python train.py --encoder_arch="vit" --dataset="simulated modem signals in the audio band" --train_examples=78125 --win_length=400 --method="mae" --mask_ratio=0.5 --encoder_head_dim=16 --decoder_width=192 --residual_init="none" --lr_schedule="linear" --final_lr_fraction=0
Rows from block 6 of the encoder, named by matrix and row number. Each number is 200 + 30 x the weight over the matrix's rms, rounded and kept within 0 to 999. All counts start at 0.
# fc2: MLP down (encoder.blocks.6.mlp.fc2.weight, 160x640), inputs 512-639
fc2.105,219,158,99,159,193,151,185,210,152,222,227,211,237,220,228,199,249,173,214,260,212,209,205,239,185,238,233,229,186,166,221,227,208,247,170,215,200,226,188,236,203,220,206,199,232,159,234,228,229,202,202,177,186,210,223,157,210,198,190,201,217,197,223,191,228,192,202,220,198,201,191,202,176,157,172,198,196,274,206,231,165,193,185,246,166,268,196,232,189,200,210,188,191,209,180,212,213,226,183,177,225,203,158,173,246,220,189,207,159,257,254,230,224,249,263,223,229,267,179,202,182,240,171,246,227,191,240,230
fc2.106,204,233,165,198,183,203,174,181,184,233,203,224,194,168,185,199,205,201,180,226,186,224,172,214,195,152,207,190,182,188,213,215,251,168,217,179,195,230,189,202,233,214,185,196,228,198,146,242,223,205,206,222,217,205,195,215,233,222,209,227,231,209,192,234,262,185,199,214,183,159,225,156,232,174,207,199,226,208,205,216,167,147,210,211,210,205,173,212,212,202,231,179,234,237,223,205,153,227,192,193,177,240,202,164,240,198,237,206,198,189,221,247,229,184,168,158,181,207,182,214,201,198,223,215,108,199,243,211
fc2.107,193,266,219,109,213,169,240,220,233,190,189,198,216,203,234,154,221,164,187,138,194,229,189,194,148,163,192,168,219,213,235,180,213,140,254,197,221,225,220,184,218,171,210,137,198,240,187,133,205,270,227,212,171,203,207,199,229,217,154,175,210,157,229,190,190,192,216,186,217,179,175,170,149,176,195,247,192,189,236,222,160,196,204,183,169,203,166,177,179,214,195,148,251,207,211,163,225,193,218,200,162,131,172,193,228,199,239,168,174,187,187,217,217,192,189,186,212,226,178,186,213,166,273,194,150,201,219,214
fc2.108,205,204,154,130,186,178,173,134,184,170,211,210,275,223,160,120,226,214,184,192,272,191,206,223,179,172,173,167,215,198,188,243,210,212,108,246,153,204,214,245,144,153,180,206,238,196,241,216,209,247,213,189,176,193,203,214,232,188,215,208,182,216,166,213,239,150,253,231,228,184,178,226,230,224,210,144,188,192,198,213,167,186,197,191,80,165,224,192,160,203,202,199,199,222,199,155,215,180,243,191,231,173,194,185,240,225,195,209,221,249,268,180,228,209,223,170,179,219,184,237,247,208,231,214,157,159,198,157
fc2.109,159,203,187,214,147,188,251,193,154,177,188,212,220,182,202,215,229,215,250,145,244,147,247,192,224,242,167,210,186,127,219,151,196,297,260,200,208,203,186,226,244,210,274,217,176,216,231,212,225,193,201,192,219,172,175,221,172,198,233,173,203,199,182,217,226,174,200,202,215,208,249,146,238,291,204,164,232,167,173,159,177,227,172,186,224,149,230,187,176,192,182,236,191,203,215,181,220,181,221,218,246,162,185,186,252,191,161,220,196,244,196,151,216,176,219,167,219,129,201,237,198,194,229,188,161,234,205,161
fc2.110,198,225,199,211,208,231,248,167,192,170,199,192,171,192,227,219,200,242,191,213,169,215,228,206,175,207,184,237,229,209,207,172,184,170,132,205,261,170,224,219,202,154,169,147,166,187,152,176,193,164,218,223,231,213,225,210,208,223,208,192,167,187,168,126,195,219,168,175,249,212,202,186,227,175,242,202,203,169,197,228,220,197,224,182,260,140,230,226,178,169,194,234,168,208,222,227,191,207,226,173,167,224,212,220,216,198,207,251,256,220,214,180,172,204,217,151,215,224,202,194,228,221,197,204,171,131,204,210
fc2.111,205,161,274,217,355,178,165,208,219,154,212,155,139,298,196,195,183,168,255,207,234,173,228,198,191,210,209,217,202,203,244,243,238,224,228,187,201,164,193,249,207,219,191,235,209,226,209,225,277,147,219,174,176,202,158,216,178,212,230,223,169,215,173,144,246,173,192,190,162,245,195,194,202,198,192,186,141,241,176,173,224,215,218,189,198,230,202,203,179,209,200,227,124,192,178,202,197,162,230,242,170,216,183,247,209,191,190,240,257,214,200,184,170,188,219,253,224,178,245,155,149,222,202,172,172,192,218,232
fc2.112,177,207,176,178,106,170,198,201,188,248,212,228,223,180,156,222,202,160,172,230,210,242,191,210,201,203,188,167,163,230,209,226,244,237,197,201,213,189,202,233,169,202,147,174,217,195,186,176,202,174,229,211,146,166,240,259,173,237,214,187,245,203,149,205,158,209,250,213,167,219,175,179,188,226,220,220,240,145,118,215,178,105,202,214,198,255,181,191,241,181,215,213,242,199,190,212,217,164,212,191,187,140,220,200,195,221,211,223,130,192,165,188,155,180,181,244,208,219,239,247,224,184,218,251,194,221,167,227
fc2.113,122,203,223,204,263,192,213,202,246,173,202,171,202,195,201,208,156,206,223,197,162,200,261,174,213,184,182,161,237,238,255,173,181,198,223,248,280,223,213,174,214,175,229,211,207,202,234,192,252,127,148,215,157,197,184,181,220,223,203,237,153,171,154,247,204,222,189,198,160,173,259,195,222,218,196,167,325,184,182,241,208,212,253,197,145,216,231,149,192,257,183,307,234,228,176,216,281,245,158,224,235,203,224,201,155,190,213,193,209,184,229,217,195,186,206,186,228,178,203,204,155,188,229,221,191,253,249,177
fc2.114,192,206,229,216,237,199,215,187,200,169,156,176,244,165,200,197,275,185,173,177,170,185,190,200,208,163,226,237,165,171,216,163,148,211,209,190,196,116,209,221,173,182,198,227,179,197,170,183,129,179,200,245,196,234,167,195,187,229,256,189,184,213,205,189,136,196,211,185,228,196,245,220,214,210,157,200,247,174,210,182,206,224,223,219,202,200,167,191,202,199,130,260,201,200,186,231,198,204,215,216,191,126,224,164,190,166,197,173,229,138,207,210,196,187,214,166,201,216,194,140,258,176,180,215,162,158,194,162
fc2.115,165,209,223,178,205,233,176,212,209,157,230,213,185,267,165,184,188,189,163,189,214,225,222,198,250,186,238,268,226,188,160,184,226,191,186,191,223,157,200,222,205,176,187,172,237,212,241,196,205,236,202,207,197,180,252,182,231,188,223,198,190,173,206,231,179,196,116,182,178,194,187,236,217,233,232,254,206,232,222,217,196,202,162,182,160,194,193,175,220,192,184,243,185,162,223,176,227,212,209,195,241,178,274,222,155,252,161,178,211,262,209,215,210,201,168,205,216,164,169,198,258,222,196,238,194,149,160,198
fc2.116,238,189,270,186,183,176,200,246,212,166,213,193,202,242,189,198,181,279,192,151,225,195,260,212,223,188,225,224,223,224,169,210,206,201,229,192,166,173,160,235,162,239,215,197,274,155,223,202,225,184,190,219,204,219,184,165,179,213,238,246,182,228,155,240,176,193,181,221,187,186,220,158,212,235,173,172,218,211,208,191,193,186,206,234,227,190,210,158,207,205,171,160,252,222,175,272,198,204,215,282,164,185,134,159,215,173,206,219,172,217,174,260,190,177,254,182,214,221,206,221,183,195,218,250,221,216,211,218
fc2.117,175,208,220,157,162,218,182,196,148,247,214,181,210,242,209,194,171,143,198,213,190,222,175,255,208,251,255,212,154,153,187,243,185,213,188,203,181,152,165,184,226,226,152,201,191,147,204,165,186,200,185,188,223,201,156,156,198,202,160,204,194,197,191,193,170,182,285,203,189,128,189,200,219,207,221,209,105,186,216,165,180,186,178,222,195,212,184,188,240,174,221,228,203,193,181,174,167,204,177,172,163,128,265,210,201,218,212,211,196,196,203,171,227,152,187,181,180,158,192,220,217,208,180,235,195,212,149,194
fc2.118,224,163,210,189,238,165,178,232,259,211,226,178,166,166,159,233,220,173,207,263,210,173,253,175,149,216,262,249,183,208,188,193,171,155,288,202,195,158,179,211,234,231,199,140,210,234,167,178,168,190,196,179,198,222,239,165,235,181,170,191,199,185,211,207,179,210,192,205,224,213,190,174,211,205,225,260,173,199,210,183,212,195,152,174,151,185,171,199,276,172,251,147,178,164,214,214,217,229,189,157,235,221,218,190,221,228,177,188,215,192,188,182,184,177,187,177,267,219,212,168,142,236,197,162,223,191,162,183
fc2.119,233,204,215,235,322,252,252,210,143,134,172,221,199,179,148,144,221,212,193,134,187,183,257,163,183,201,228,196,191,198,173,187,178,205,222,240,186,181,198,147,202,148,198,195,217,149,222,196,224,183,211,191,242,235,241,185,173,224,227,179,197,167,185,155,175,201,229,179,191,170,145,207,204,233,238,165,171,172,224,234,236,159,217,258,206,197,144,236,165,223,213,195,261,214,215,148,193,217,199,189,196,217,225,210,215,229,202,202,224,220,245,175,214,236,222,219,180,182,175,185,180,203,209,173,226,203,211,218
fc2.120,223,193,231,216,296,203,248,222,215,200,205,213,150,293,181,233,244,241,144,267,200,149,277,217,233,223,192,175,191,209,170,210,226,155,224,239,188,224,200,223,149,194,235,226,238,216,192,194,241,193,221,259,182,213,237,245,209,194,242,231,179,182,200,227,292,246,198,196,256,229,167,239,180,201,180,199,217,230,183,215,252,151,241,181,188,272,225,188,226,249,205,280,195,196,158,219,264,210,268,219,228,279,196,186,196,160,203,253,255,198,250,231,237,219,225,149,193,215,155,176,173,168,178,218,210,164,247,228
fc2.121,205,163,188,158,259,225,250,189,187,251,133,231,166,204,206,181,215,211,222,180,164,207,178,180,173,206,175,211,144,219,209,205,202,176,218,176,240,193,214,230,167,183,203,197,231,189,210,181,205,191,220,212,265,225,185,167,188,215,222,191,199,207,181,192,139,153,244,214,243,181,220,186,230,181,166,189,246,166,169,215,216,182,168,241,213,216,165,128,219,168,194,203,226,198,171,240,208,177,195,210,216,242,188,261,229,234,197,201,270,239,222,168,170,183,216,232,192,209,171,159,211,195,186,240,245,190,137,234
fc2.122,195,133,270,265,270,197,209,220,209,127,179,213,150,203,197,181,215,155,250,206,212,204,266,209,239,154,116,244,195,254,195,152,196,222,182,208,209,186,222,222,189,172,206,177,236,193,151,220,239,171,150,232,160,224,160,222,202,207,191,182,251,210,182,209,183,240,126,220,240,238,163,191,224,189,194,173,218,216,211,182,223,181,207,216,206,165,234,206,174,285,178,282,232,188,204,212,192,236,229,243,137,231,226,167,218,188,197,179,282,235,202,173,175,180,164,240,213,240,190,243,140,188,203,201,194,173,186,204
fc2.123,205,233,279,220,244,207,222,177,215,165,188,150,133,141,199,160,188,163,190,192,197,198,240,168,228,222,182,224,212,194,200,197,196,169,174,209,309,228,238,194,204,222,217,211,232,220,230,197,264,166,152,199,150,191,206,183,177,234,150,220,191,170,177,254,220,191,131,147,194,185,160,208,201,163,177,136,224,232,250,241,193,207,177,213,205,137,195,132,197,249,199,224,174,165,204,246,149,197,170,234,236,189,184,184,256,223,169,194,130,210,219,226,188,162,216,142,209,232,132,198,165,165,186,200,163,192,207,202
fc2.124,195,202,181,176,264,204,204,200,260,196,233,235,180,192,177,197,159,190,212,190,198,227,172,219,217,219,230,167,212,192,226,223,185,187,189,131,187,218,250,195,192,172,238,206,223,150,166,208,271,184,218,227,226,189,198,223,204,192,166,278,239,203,214,217,148,191,186,188,231,199,199,194,199,224,244,189,164,196,257,222,218,220,167,174,201,171,230,208,200,219,174,202,232,257,196,189,213,208,184,202,201,153,180,214,179,230,177,187,190,175,193,189,238,143,202,167,220,216,169,250,240,190,224,230,233,238,243,163
fc2.125,202,168,193,169,119,197,197,244,156,185,207,198,185,161,195,168,177,247,201,194,199,158,159,200,258,203,168,195,207,164,187,154,152,195,252,230,201,195,158,182,150,163,176,184,157,242,180,145,209,219,216,194,217,129,199,214,205,202,225,218,209,227,231,205,254,170,169,192,165,162,186,163,252,176,186,164,188,215,155,218,233,184,230,176,210,201,175,205,190,168,213,147,195,211,199,215,223,181,236,202,169,173,182,220,178,160,201,222,200,217,226,160,152,263,214,242,208,251,188,215,231,216,164,162,198,212,188,204
fc2.126,223,224,199,218,236,233,202,181,212,197,183,158,217,237,191,190,199,201,168,202,188,195,200,198,222,170,175,241,225,242,249,174,217,179,186,233,227,194,199,171,189,128,218,219,200,210,215,178,234,161,196,251,170,257,178,174,204,177,265,215,246,178,207,244,233,198,185,198,186,204,203,162,203,254,177,222,170,233,242,171,241,209,188,195,185,143,187,186,194,204,251,242,148,194,121,161,215,165,211,182,214,234,195,191,207,216,215,229,169,185,190,213,268,225,201,196,158,214,180,225,241,249,242,199,187,195,244,220
fc2.127,205,169,213,179,299,186,211,173,153,224,180,203,199,206,200,207,192,209,186,230,186,207,162,217,187,242,164,198,203,150,201,248,198,163,253,202,187,159,218,207,181,185,199,180,230,219,197,177,214,181,243,186,196,197,203,188,196,175,166,173,178,225,164,209,199,212,200,212,180,185,245,236,208,151,210,152,213,199,127,158,157,170,190,160,190,288,234,169,203,200,219,103,185,198,223,173,169,232,222,222,186,187,246,230,245,200,271,241,225,213,96,143,188,258,218,245,239,199,195,190,140,234,222,136,207,244,198,201
fc2.128,222,153,215,230,212,178,200,163,239,215,219,188,210,234,258,203,198,208,261,179,191,187,194,212,212,164,159,162,223,219,200,206,205,241,191,262,236,186,165,203,182,168,230,184,184,184,192,209,189,232,165,188,209,188,207,199,241,226,193,224,167,175,198,193,188,201,189,174,209,221,191,209,218,198,190,165,158,179,190,188,190,228,178,206,133,124,186,189,177,144,183,227,175,178,200,206,211,204,236,139,158,188,163,247,188,164,187,152,202,156,212,165,208,202,200,187,229,134,196,225,217,198,189,170,216,165,195,179
fc2.129,227,231,255,185,217,202,217,197,226,211,219,189,190,249,196,201,157,145,195,170,196,178,208,171,210,216,190,198,159,226,163,202,208,159,245,209,199,251,186,194,151,223,199,176,180,184,168,164,153,196,220,218,233,194,239,171,218,199,140,218,157,208,209,222,239,193,190,247,204,225,244,213,203,244,200,261,235,180,211,194,222,225,198,246,187,213,183,215,215,187,208,155,212,200,179,178,198,208,145,177,206,229,178,229,204,202,198,222,123,213,186,141,166,218,157,220,223,161,198,209,168,211,183,166,172,201,190,223
fc2.130,227,191,162,233,227,205,195,157,188,185,186,201,216,154,227,233,189,206,182,210,216,194,229,181,180,193,195,196,166,183,183,204,226,185,200,237,203,205,162,198,231,154,211,242,169,195,176,194,214,198,224,212,168,231,204,276,165,240,218,225,207,216,234,216,156,227,199,232,228,217,211,155,236,162,168,194,222,211,195,163,181,228,192,203,189,209,163,192,226,210,188,263,200,223,204,194,223,186,190,184,190,267,178,177,199,222,260,186,262,198,186,196,172,207,196,221,234,271,181,242,233,205,210,217,230,218,168,164